From a checkpoint of a small audio captioner.
Training: 8300 steps, batches of 128.
Rows from block 2 of the audio encoder of a small audio captioner, named by matrix and row number. Rows with one number belong to one channel. Each number is 500 + 25 x the weight over its row's rms, rounded and kept within 0 to 999. All counts start at 0. Numbers have three digits each.
After each channel's rows are labels from the 100 clips, of 14976, where the channel reaches its highest value: "top examples" is what is common among them; "peak in band" is the frequency band that holds the peak. Only what is clearly more common there than usual is listed. The data: synthesised imitations of 52 everyday sounds, one a clip.
# convs0: expand pointwise conv (encoder.blocks.2.convs.0.weight, 128x32x1x1), inputs 0-31
# convs1: depthwise 5x5 conv, stride 2 (encoder.blocks.2.convs.1.weight, 128x1x5x5, trained with AdamW), a 5x5 kernel
# convs2: project pointwise conv (encoder.blocks.2.convs.2.weight, 64x128x1x1, transposed), outputs 0-63

convs0.123:505475458479500489508487530559521482486496521482477502465514470517509477505528506521515518525434
convs1.123:477440455470450505516490510509501475524502515512485466498496496534488482471
convs2.123:510481527534528433527511504527509562480507510504473468544482480516514499493523484524489543501520527496515490465498488525539474495472473547493519522506473527499476522512533521543500478495482529
top examples: mains hum; group: signals; siren
peak in band: 250 to 500 Hz

convs0.39:504497492505522511513474479473492483479449530460501456539546503499498458516528492464527508519479
convs1.39:538505487470513524491501453491489512468452516511478439475482502487487494521
convs2.39:483490542518500473480537473517483462457510503533504507472552524506526504496519503511506556536498474487527473538498535491484471459481471541481482471503491542494476514478457514526473505478505498
top examples: signals; siren
peak in band: 2000 to 4000 Hz

convs0.11:472528487498492502465506544521509459502495492446479507493511487491512459481479437497479535515518
convs1.11:465516522530531479510521497489486510489497497498494523583538477494512521512
convs2.11:485478524478522510518479503453486453541554480519480492489512535512507497480510535510553490477532485468526472475521488495445461542475487505506506540471494504503486498470486517544508472520504509
top examples: signals; meowing
peak in band: 1000 to 2000 Hz; 500 to 1000 Hz

convs0.94:521479468488500459490493504504552523489487487502523555498478532537511508441536477499482505503490
convs1.94:467497480530531487533473463472519495447490516533494489490465536482501493514
convs2.94:486492502495509505510489544498535445494501504493491526448494497468473476491444525517488495463475523498525480453509522543550518528494495485499467484453519458503518500468520467483474513477517482
top examples: animals
peak in band: 250 to 500 Hz; 0 to 250 Hz

convs0.20:507534488540505541544466470491489515520472526529461509504468499529468533509482522522488518513526
convs1.20:467469507501494510499488514528523520508567552517525514545511498500483522490
convs2.20:499510507531532525489486518494522517534469473553503505498538502495492482491501479457506474471533453452503531498524483496468522529510516532541474491501523515493445474532482462481512477529529471
top examples: signals
peak in band: 250 to 500 Hz

convs0.24:523474551503535491467467487516490507490487503519465474518504475475457446502502514459499519507533
convs1.24:454500535494483507463506501485500478539518479467490526522472486506545527463
convs2.24:523479498513505482448472540492496537461459485520479476450500471484508502498486489485504481504484504547473505531464541485512501470480524539545491481525503464553535501531505503515511488467490475
top examples: household; clock ticking
peak in band: 1000 to 2000 Hz

convs0.0:481496568537536485496508463542471506504516512501475526513496539489477455466508498503492506510519
convs1.0:504510513501472489524538532482485502522520474503461472455505518502455488549
convs2.0:479556507529487497492468494480477496520491493529523495521475528543522542456497473517488478468534508513465521514468444491487539462517472518521523443508514467487488513489494526494516467499477514
top examples: animals; beeping
peak in band: 4000 to 8000 Hz

convs0.127:487536496494493502540532530500480479493482491488512472504506491491572458502444520481521487529491
convs1.127:453453459470489476497485533522525533493524487535519508488474484497517492520
convs2.127:478505489517534498520535527506451488560474497529513471491492485472513493489444537478502468499482519474471496538482486528529455482478490513543523503511528461515515490529494523496528500461523524
top examples: signals; siren
peak in band: 500 to 1000 Hz

convs0.43:474496447479465454512547491467533469521497527490470505494510496480499535504531510491501517471472
convs1.43:457492508482496483489509506509502525557522500524480531478468541515488469457
convs2.43:512478500492520482460453512501522468519463528503562473483541488497481532490498512490526529494485488522465525489525477524467494537495517510484509512519457510541454510501448518533476508489475471
top examples: signals; siren
peak in band: 2000 to 4000 Hz

convs0.13:487490473498547508478533501557507523456487472474485527536501478517491464496492524525527514527519
convs1.13:502459452505503486469440502513546537514497482521527523493498518514483503487
convs2.13:463472476537484548495513495517469509547470520508504528477510537484494497494494508498438552491506499506521500486495453505529472560495474484517512514512491474504537455491530487495514549519508506
top examples: signals; fly buzzing
peak in band: 0 to 250 Hz

convs0.115:547552508480497480516485495478512472460498494524574510500495497483497504539464524509484515493484
convs1.115:489500451486521508473474512471509502475513457469470464470467525499471505474
convs2.115:487520544518466474527534475513494540507470501466527479501547501530561512511546491491521458492517497500530497505467527515486484465472497495543503524475515472522453521494482503521484529469488512
top examples: animals; signals
peak in band: 250 to 500 Hz

convs0.42:514501504488523436531521494480504475460519514517486509440521493540510481474530487487526472504481
convs1.42:462443452463470502517484485512502521491524529491504482480534522498483481481
convs2.42:462464534485468511482456492510510534465499509494482478475502497466489493461506460533480552524452490511483441497517481517502505535530507503510493531511477550456494479515494496544501489506493482
top examples: animals
peak in band: 4000 to 8000 Hz

convs0.85:501531472515480506468475521464491493449504496502431469502500516493486493460498467494530505489463
convs1.85:493471487467520476479455485490481511486500496514538514487485533555513540529
convs2.85:467528504511490527486496503511493534466471527501482482489508540483520527477498514473457503456474488515453510517483511424448472475507490481483485512520467471510513496529518514456470509460498517
top examples: signals; church bell
peak in band: 250 to 500 Hz

convs0.38:493532472502449454492522440490482509520482497473481518519473466483489536483480502529491479477507
convs1.38:515466530546500502471526488494526492556545497544502498536503509482497506503
convs2.38:471468525507501511504485445494520482518505525513526541494491482532464493500497521487503491510498478468474491501519469513461488507502524491560461518475508534508510516507449474557533493550465532
top examples: signals; church bell
peak in band: 500 to 1000 Hz; 1000 to 2000 Hz

convs0.53:488489512459489466496516525521521499474543504545457537479478495501548509494489480517515530482538
convs1.53:468457494478470485515499508464494515509522489490491531555470528540479478507
convs2.53:495472536505505530491513537496489500517437450500481513506491535482464511482494497520444517509444462516495503509496475503507503498473490501504507492462498528521528473464511569545498478497467515
top examples: signals
peak in band: 4000 to 8000 Hz

convs0.41:468535441497534538496531506479498481516506465482493489459481490522512545491477481470484503489529
convs1.41:531518505554477545519526552505497510502496505498530541516488523505530521510
convs2.41:467508499487490481495519519547471509552449498537517493453549494499502501507494482516488533507514506542491493480525512522504511502483520532553531513456509530537522482510486431514503508519514505
top examples: household
peak in band: 2000 to 4000 Hz

convs0.49:509502553528512515497445534497520491465510497494499474486528520496503446513497522508508489503564
convs1.49:552495471494490476501505510506489484490482473465486561468508496483517540465
convs2.49:508469474501531500535460487502544479472496503476475514529474533521485535506484521475512439515497479485533543539524517490472498453494505509529523505498492481496546497502513489510538456518481546
top examples: mains hum; clipping; text has "clipped"
peak in band: 0 to 250 Hz

convs0.54:513506498491471488515461523463484464489502479552500496524505455506522479560485513499538533509507
convs1.54:525521510533506493514547555495486462493543522503477472492501502494469471524
convs2.54:523521470497494527519454525475505455481511492505470523487511502506473531537504473493495546493538501511537502481482472493510476505503478482552457451536521526480502469482477543503525522516549491
top examples: clipping; text has "clipped"; animals
peak in band: 250 to 500 Hz

convs0.74:479502514560533485498515507458510478461516521503500474489510476493536558513479522524492510468475
convs1.74:523491453524529525513480544534502519499496466477498496468447480501518479498
convs2.74:479517503508454542501478534490499481504489532464533543468506487540469491476514503446482465467503556477507486561475518496458509529480469507483497512505505498472534492495473510507504525501473511
top examples: mains hum
peak in band: 500 to 1000 Hz

convs0.124:474530508511516524508487521456515462513514536500488462530473503505520477509525510527538524495440
convs1.124:511524539491497482517495476473498487520470468494527554531514519495559505509
convs2.124:458525478514449541517463516514520563503486509501498531517480462497502487531515501512475457500528465477514488491519496488511541524481511521487522455534486501532517445476501490497526473478494534
top examples: signals; siren; meowing
peak in band: 1000 to 2000 Hz

convs0.40:537509481489512513529523493513533540546484463484516475489555506506504528494505546498538481518486
convs1.40:523509498495461542547518511527479473519535515464517532527491472479508515478
convs2.40:486504518453481484527505464483481449490498523512514502483474512502484479444447503480502461499505519492497521468511494526471491451478485540493525469512475508455494505516483459472514521528556509
top examples: animals; bird chirping
peak in band: 4000 to 8000 Hz

convs0.15:479472531482508511491556498506512523500504517510504554518527552527520491481445515503472500474500
convs1.15:486458517542520487512497538535491513528482510528491468450475499508486483466
convs2.15:503542485529463520477496514485484491504518501493495468456491478525526469468448526491495529492469529471460519498478483503464515472484477537463498489497525483502521527489442465516461528500475536
top examples: mains hum
peak in band: 500 to 1000 Hz

convs0.69:468501549520502504489505496522485507462512503514479548485482499550519488509565530523492532509489
convs1.69:493537545479482462533526502463534485474489493502481456501507498471500537507
convs2.69:461513479495461533555524462498487534505487504527513515521489474458490570473534513517498487471529505532452457482486501517508510514508491469508480497558496505506472514502477463504513488519502517
top examples: mains hum; group: signals; beeping
peak in band: 500 to 1000 Hz

convs0.44:497518545511513514498475528459507477460528521480511487483508538526453530521477502492499534498547
convs1.44:539523511503508533465460500480513475467522462453534507479507475505495498526
convs2.44:472495497514511503518458515485475469560512519477500487532482519490502563469503514490519437504455509503545487466471468514502454515529536502477457518491525510480479500514496486500478499489500535
top examples: mains hum
peak in band: 500 to 1000 Hz

convs0.100:502439541534527491498448492534547515542507535512476488513486482497512489477491518509503484496491
convs1.100:482469528526509489478536524514468470516505483469464473518543486486459480503
convs2.100:504491508462491479477480467514504498503498507519523469456510470488475500511480440511514495485529516502460508535486454492507472461526494534492509501526499465475503479546489517531550546527504448
top examples: clipping; text has "clipped"
peak in band: 4000 to 8000 Hz

convs0.88:480516534471495533520472475477499510485501519517482472484581495492458500496531494502467514530505
convs1.88:490526476517487493520470528485539481549516527477491533482521490521479465462
convs2.88:513504509466499474492459442533495483493525451486536529523462471489490490478494519548511487479476469452502540491511479502486504501524524466507546462479482484512482500526505469500542473467503487
top examples: mains hum; animals
peak in band: 0 to 250 Hz

convs0.22:546469520513491468523487490487487517495497499489563509493557521475476512503477517462467485492527
convs1.22:519498515496499499504510472514481461448478457518470475452487480503478459500
convs2.22:470558509505448496550484524514506533525486463522487511499541508496521488531488490520529501467534476508523500486531459529497498552469482532555503514491479499495503495522487508477526523489470531
top examples: animals; bird chirping
peak in band: 4000 to 8000 Hz

convs0.57:520486509479511453512528535502522527459502507498467535458545494504500494472524471489452506478492
convs1.57:494463461462457524515492499508507531544563527505511504515504502495502484485
convs2.57:462478518505528542476478502512523516484455491539512491519450532506495507450552466537489501547485489497525489484502493497501513492498485515468502482487497552461448527477488529506471509484525519
top examples: mains hum; clipping; text has "clipped"; rumble
peak in band: 0 to 250 Hz

convs0.46:506499499524447492502527520477489547512522523488461545504494513546525499477478522501474515460474
convs1.46:517519478489535535544481470463478472492461524498485493520505463490523521474
convs2.46:505481462493522513482501503503460476537496506508511527472497462497466531492494544530472447478527522492441506498494480500527501513461516481532442488490497556510494487527477463541489517492507487
top examples: mains hum; signals
peak in band: 500 to 1000 Hz